config.yaml
model: "image classifier"
dataset: "dead-leaves pictures: piles of overlapping shapes"
train_examples: 36250
image_size: 32
crop_scale_min: 1
horizontal_flip: true
targets: ["palette"]
num_classes: 7
arch: "resnext"
norm: "batchnorm"
activation: "silu"
depths: [3, 4, 5, 3]
kernel_size: 3
stem: "single"
avg_pool_shortcut: true
widths: [128, 256, 512, 1024]
loss: "cross_entropy"
init: "kaiming_normal"
residual_init: "zero_last"
optimizer: "soap"
beta2: 0.95
lr: 0.0026
beta1: 0.95
shampoo_beta: 0.95
eps: 1e-08
precondition_frequency: 32
max_precond_dim: 1024
merge_dims: true
one_sided: false
adamw_lr_other_params: 0.0021
grad_clip: 3.0
gradient_centralization: true
gradient_noise: 0.1
steps: 7700
batch_size: 64
epochs: 13.6
lr_schedule: "step"
warmup_steps: 150
weight_decay: 0.1
adamw_weight_decay_other_params: 0.01
Rows from block 7, named by matrix and row number. Each number is 128 + 32 x the weight over its row's rms, rounded and kept within 0 to 255. All counts start at 0. Numbers have three digits each. After the name is the row's rms in percent of the matrix's.
# short1: shortcut pointwise conv (model.blocks.7.short.1.weight, 512x256x1x1), inputs 0-255
short1.226 097:164112134176135104117136190140100154106118140085114130083088105127102150151147111106154121183094111099102150160094128115144191114143177122140148163122100134185120123137134119096120107114155070097122096132183179106086168055158112154167127158129158094120107240100163176136151084133105141072187107123091110127123155103194110134080139135127142140144085154178123156132159146153169140083147126121082164043108085134117178127131154187099085078117123194119131118155128080180140107068125110152173116099097088141101127130149142165106169180133091162171130070125098136098119141080129119144123047130123095116150140084099214125085134133141090148113140165163151104175096093215126138125145124150095150162172134161123096099088082103115127110139124102167084124204124133155162109165039121
short1.227 100:019132141118120138131077130116092138131121133149111131124161078173134097074145104160122100146136120108142082140143141131141099118103094086153155117117126153077135101099252094108140110131085140108120112103110141128151185110166117120154156144065167092128087090089153102126133108118123120123146147077226120135078101157127121181102110083113132052128133101158100113121101130178147112185125196107153139034134113131137096144128103127134162144171101102100117152117177168128103119095102105234147116090141129221132172177159113165119193106167172070127108180175150105101153133133140137123170184074102113095115131180094135116072146131124094089157108094076111117070118181193154082149142110103115084101116122137148122147151113156107070081125103152145110114140092140081142127112130117
short1.228 098:109134173073150171121114066124088190126161112172134139157116169153149054121103099139143133128098145156123129117171122148110134086060090118125122108095102071120163143204101109118099181154110126126195156101126104098181072139027128131142130130134072095132155152051142162112151122060108123155144164105140146123059100150080086117113103112079142096118135156118172136148164101123130100187181197122131134083125115154123169162163130160152127099141129085154125113135119118086134136081109117158123060091079161135121162149116056143116110145179114135184110093106049123151156118154119114079145145176127144147103111133155138112145182127079081122096121166092101120094070194147102126136135145099120125169132110148158153150216125089160121177202139120102110167064132147106126124130091201
short1.229 094:122182136117156095165119137137176125134109104090098122121099195116191132066169075155112167122159085104108181180119160100131205123129034154117106168206100183079126121134111139139136168114161105095076149153128128155099168087098136120161151138090121135100057104170095181165123118094114125141151113142090154146111147162139145124147168125154071113167152153130107144165153181170201110098080105132078121084163105134108087105177144144175147125127156161143145132151149126152081130130090147114095148108116138070099119098114163133167125128112064093088135157190141179092141125105120180150142111123137109053121150181057111096128162131172131160138126167164160194102125117086142132151171095164115170137175132136149124126158058145119173197210130111176130112170092115166101129149100095
short1.230 089:099108105139130126180110173117137067106099128033133174101131181149144182163183151127126139141065125178140149109092148160144111189125103114108065183127190112127103064110086092141179126122104109127168095132147084117105116093102140185140086131097142099136179101164122105123158138121085111125102146107146120156171049061113096108099081184151130194164094162110106136153151158143108131127125111109193119085105194142139096093176186114149118148154131129159097124120178129203110164153118073150183076171132126106091171121133202107096168141159117135113163123097075104132120100103190171089189167151091139129158133155114155116102085139164111132125159117105204128137090089164147123135178086114120167212136127093103129131111136136126081132170154116142108120143115191144151128173131098
short1.231 086:125176140094200099099166112069137153213092131111156158152131134098130112167111138155123142125124160108111175114138106107155191132085194144160115173153131162120128139134150130096085112109145106114108119130176071182163091126157137083098082108181179090148111065169125123169134109108190080116184127126103114059144138198109159088190113162107123103093166129144151078137164127126133096153126097145148174092100164118147138125173166157174157111117112138191153146211172116130187130140137148087123168105129071096100114122118171147104148143122130165097200111133142069152137140124142123128142159123151124082134130141161066123134169122080110124127127115206089166091211151193092131107137200064121131095140135131118221113142093103095172115124118180151113143092111144114178119148168131
short1.232 099:104115167101106144101121045167158142105075094147112069123116101115124171128092154144163120076109090149104129138097175133174128068149179155139123133139102099140154098163131131161043155143140160142106079158110121153158091082099114113122108097170027088172125166167129160056105163109163081117080098156129094117118144125094096108142082125092155081157074136151149099130139137172121122116083117137120144108089130186147150090194110140081157145153076116140127186150141173149123138113060078129152125126157163148141067118079111080124135150164134120122101152182124133139084153125099188113111102125124208089107164157104109143108142079155084108169103155139119153092141103103045129141042151102121142090146072161126152114105128179119159127095086021166129144105139110082114140141106158
short1.233 086:113089129155096100157120098178072115116138201173115103174158119133122129125102182087143133117087082148124120117164169092119095159113162114180053120115141126151167164117155106119135078088103119140100115166164115115081115139122143138123126134121123104140112117130124140130140144064198091133159124139119126152086131145114131187117151112145179142125148135151132159127196168196155121096156154193064175126177173116097131088102158157156181110103187131126054160115082131140144177157130137107169039103166134082081209143121109147108173150083107118139133167077110087111089129104072143095143121086112063082105126110113159150116137105144124109170149150162114243131126201128140112197164166126121122138189123128125144179105165125175117112133167158101172146160176113138184064092133148
short1.234 094:093109049093065138168121144093112116143185137119107100102157104117124161170112102074118100154159172141136081136140157123090141121036188136131166135092108088128102164116139132113100118154133137124075090119145120150156086185096061067176133074115143086111098087102161123168140080117190127128169112083113179125132121172157176104124175158164087110097149080114167095222129084055106130169137196086209112153127176137177143121145094093107131157123149184121144135092149116146167212127113158123147131149116084089120158142132150095144143137132164089161207105109137103168113100138134157090158145132139162156136147093108138165112129168152115112106156150181124162124129137120106132105097128100149163162177109158105151133066146121158131144137143097154220130091139088157154098160091062
short1.235 112:157108118106161078112117109111255147116140146160180171052123125146111091137126141121134206189123098156116129148111116030111091106110124129082123135088156169130115122109074123142120134144129119108115176135133124140114109141109107056126167077137162150120110135068126192122135129190161127125149154143117109146065156093082131124108118113138132117114156180056132081101115240154140206108148138102089139128125065092097097141124128170144179076158114183146176139215081173102136148170131134095104181170191166090132127122108125120113144138127139113103117138119151098083145113084113169152117113128092095118129074169154124111136129119073120129143127124119128118087156123129150082112103144102104176073155181115168101115144081140125140125120226106131128115159133125164124140094179132
short1.236 108:161165054120148145107144071151121131151165096165105178069121140159168101153105110124180142125102128146083128186148090129139246075142119060167123136120127093146167149141222125126114141139100138092190121118121134158115114103139095127156171130111111090131139237138122156150126130133131150161135035166152157104111098148123111117081141138123139101128110114130103082124081095131115104099162156092106110084190129136162093143167135084149167052120140105106125138110165128108130087174071135193126166128148137145144153081128120210119116138176086156065127112147124140140098083157119107158195131116102160040158126124228135130121174101166165142167131163127085113123141136078131155128096097126119172157098162096117132125172138095144099132095147121177072096110172105137089159129128117
short1.237 104:127089139118132139141072157148112110176155121106125094163146094096127147162123125140148102100104137143102048093111109080139136110175138157153145104177063144154177090181153193130111064113145172139080089114135145147147113129151125120116115126105159094122128109131134148157119093085126177134125137106144113099173171136116089145116140087068147116131092148129111132105072103155071151099107116118120198114161123126124090159096127072184113255152152121075134132095129105146095099136101150151100130086139135136092039098169128146156121104121147149174140115113109123077126120119128103152145148176115117102116161136133118105118115184103138139103187171097141106114120100176146119064130103078132095159137134155255129153113126158112142119177105118179140086089094155128159112106134112
short1.238 091:125137139083101105174146089187110137152117145142147118172132101139154084055161144097133096180144108095064102160130109126130102084084121106120130148118190094209111166144108128170155175141129113122128151173159147172109153116153140149107196159073140153100137137109086113123154106070131118150102079135152131130136121121120149149113118165087091193104154138141128081086173136096123099125161127136120131105069175094185072115176138143038129117131183132161197138092078145188166169154182109140115149118161056188122147122121076134167165108107123148140149132143091200122068123116087104135116122149167129097123158167178067069046161124113142081153144132163164138164109132116065130068108128093127062110109154147119103131120105124135143099124146085105121209142150207133155148138181130
short1.239 094:179102169132077110074164153123132151075105107116088090107125142153113098128134115165168101116166127099138128165071119126104087134103145224127147130136169109116109143112091117135168064095153145138071170064153165118177176191148122146140117119108143130103207105133144158125121120093160118096142100112110157169180111088112127102111156116132127117080152154124128206108148172115215203137103103149125116097100148104080170157156147139114064101131205171114205183174139128151100086095122163159108094147115105117174128170175122120131120088122146098127160160162167080166106096126116137150117133132176089106111209075172159105061139117113127125159132164122153129094151116183125122108142179110158160124163073124078108094124138174104117078148131099119104170132133206110092131083052126
short1.240 090:108121110094096175080116045154163194155121143197145124083159136068198119107083137082119193115159147170072128137088128083110102197117104136138096125163087141149232120114101114065144146194185109136127121144112130108154141152079141106153071118068109114114143136114170127164155146111127185171131144130173119150165133111163187095105110128172131173124140176133146125090142124130075121127136105122085108133125160125146110087165156112171157132091095107120115137134143129133080138152143182154096149143138150105132120128134084094145091091157143163090110167115129090077143111150167055133083125136190139144158130125161117112137115128092123130109130127238170186095113125111153191162108089142148149091212137115170165077177090185117122118149194140164134135159173076140140171142131129
short1.241 103:158099157139152134157091178132081127103177121174230147181173132139169066118127087221136130134152133113142110116115147101118120143123104113067094114150124022093134166152102059167109134101106123113137103145127122164141138108127113159114139112120120173081133103142134161092152128135150180099122172116075141108142146120104097109120109138153189134156141175098127148139141094108140156087117104078150090128150074115112110151186116173127105082093175161139117144129168113114185123147131125115130147157133235078129116163145091129136110091131134133124135097106125171201136125123166110181095188153212094115148141140109101090096098116151152132133075139197134140118149076126082139133106151125101121170060118082235148135157102073104086155188127167109096060143137142097135131122177177
short1.242 116:098118125158112116155101154130121128096134089091098122116108054167109036127132140093136140100139129134114156089086157113131106128137161079139107085130138122123126173086119161141138137132116135089162080095089100133110079100107106109134169067117151122089133170047154160174106105107119110115138132128163102064127103130074140144126148128073172105154085133209034118095112107162119129092154110129090182127084155125129187146095170135139125159119117089156115094106136236094120139146108119128156206106118214107160157140116091149142131141128120154124113110138109193105141162090070129141091112138135117069187174111092120114143128073127107148077166119146119095158121150140062147073130109143119125076136143068229135200120047143106145170099092107157113168110116159067125114139099171
short1.243 087:159094146082103097131111121058103160156135085132088076161149095154120135167113044109097115145128151076086210131089119127128096176142116128090183093132150131112160135099155145201110135141146138142093123113104141123078132167101226142170174165134101136112126112148156118099138161075143131107148125140124122183104161132067175158057099159167118062160121136143137076130173109129103094080166142108071159191157099127127164075176113124166123165136080114108078155114151121154204125143134111107125156165149136138137112139097108128182154128113127122200106088136153153107138136140123154139079103094136097232112164161147157143115100093105131072070147169108106105081091179167143105158068121065127137131138151112102163057149168108110149120114151138118123133172084145160162098130079187
short1.244 098:150129104129144144095145108161108096152105158148163124115113128182051136140092151164157204125139123155141084107098136089092071124079144102140135140130180136106108136143083135082158148128074122117058116102149108141119176093161209153128176100150102178162115099106179158076147127096091155130147095108121115050115146119070184180092172120174109188142165114144099104124109110080109115142104121110104126166122161167123096112094149081184071124061155109145128101143094127125096087116097122125160124133113119168120133085108077087134096191112207135098141116113087133109182152212160122102093113107122070156106116150146123138122150150137084106147089078051086156102133134107122099093201115150152138137146066102118110071171116147133136135075133084143148109132136121068081229130121094
short1.245 112:147122138109171095100137142124168178158094153112140144112107152141113125122103092161124115132106113134070081133087113065096085108079161133128208124115090138141068184140090137106221201169133116156210105141062097120108104156117144139119099152083140141171107114123121152084065121109153093110105104111120066162175147147168197110121113157108169153115128137119137106146099093094112084113154123140177152071222116122157149152127106124147146125146144134154120101054136115123186112157109124125140096121133114129119152178122160164135122158155107146122118056111131147145123116031135155077165098098124086095104136153157127111112173122200158141123180185154120098150103074135089132175150155120120212135105158177096085139130093156156100079228110055114154135162139148114122100139153153
short1.246 091:079159105153143143137144144094094138063105167128137170155188146103131160141049119083160144129062188114100149154152155104136136138118063135166129116130101211105149150185142162154070123162171151126101150115188135163138127123108074140131161139122162157093199156194153095134114148137120129115084125046082095148103195125084105133190164137189142113105168170131133178121149160139082132139078138131179130182126095145140152181126114141093095150143087132100158078106125134130163134140123182157126127124109174128085146075138172159163189120159111147148123126169110145138198148148154128105118148120107151152164165121132146071124052104139142070093146129175153175167108109089133146169148148103184155081112141163140131134083196075093178146145202150135124133154120132120132171072172162
short1.247 088:167136176103149106075171171063131133111125122125088150160115054134160095121109121111134142120132175111086091108138167142141087177134132120123141123159135061086128121126169068167127087117143119149147106070128128155118143101137064144080159135142083160117150121039085152134073134221151129153081130075089128076103161119108141129055127138102105182109144105128145242063154135134109127154110093163119125136075125138125114113108173122178151153144118149153168091073155117112140170078095111094145154128092097178153096104198088182132132146081058114170124171124124157148091091119174133154177124125076131118126125068108159098151110128113165172193143122156139062112106154158096076127160134104139120105099089125114138161204175131157115082098095117128083110170122112106119120145180119
short1.248 096:134134139104110127065160099094142118154097108157114116161099168146127076087164120133097134049129152112122126083135077150181172096143104158120163149153075123105114134114076104071069158077155129145132104122180102169133097144073103167081146116097063149106135113145078087150123150157137115084144158123108083145185072182124082134168153170068112138134153103102130105126142115112146147095106139138176092150113076143142060154079104121129071105095111078082135129130179170121140118156157165142197120075142138131056174129178158111138118155087189111140095175084112168113155056107153106145077094112197132113161115177148169130131137127154182134137227144126060106131075117132112128127118136159138121130130134185152094162119141113169109121149127131117087133186134156197205097155107151
short1.249 088:125138168079124160142057124157144145091143069107165136138131111100143189141097148126122190097114072194052060162082147183174112113055151110155087136081105103132125170148117114074128055155132164084146158144159103126139127099140137114106151116153140095101094102143106117159145106115146165145116113121102169144126193093133133079067143085114140146097129156099135092159123117142178099065177152124136146163095141121154157114149111141211150105137105101119076144102061122114123133132075165142187193167144162123153152162158127153153164166186165102126120109120115174189088136131134128117162143147148162142192114088080161144198146070124067165079100137136082147137148136137095161149136143115103092172127107112120152116127105158124065078131136142162127193087113142077112039086104147
short1.250 103:129133109101186108130154175153087142049179129117080107120116165181086132101128059118138132151201131111184178154128080140152115070102114117116100151141089103138139206139150111162119097133147142178112097118155075144103117168105175119138117129077128077078132194149121116127118146161087119071145138100097140143100066161095118107099182095143233193153100098094127157104096197102115126182062136103101116145109091132103124151125200181133139133125103209166123136109150060136131175110134123097108176167149163169109157123153104130095149152114120109102169153153105130105140165094122136113124103114088111160140170107150121195155120086123098088144166138144196108134145149147154102207097141094104133130138117122135127114081139165116111178129133125134152083229129127161079148156080125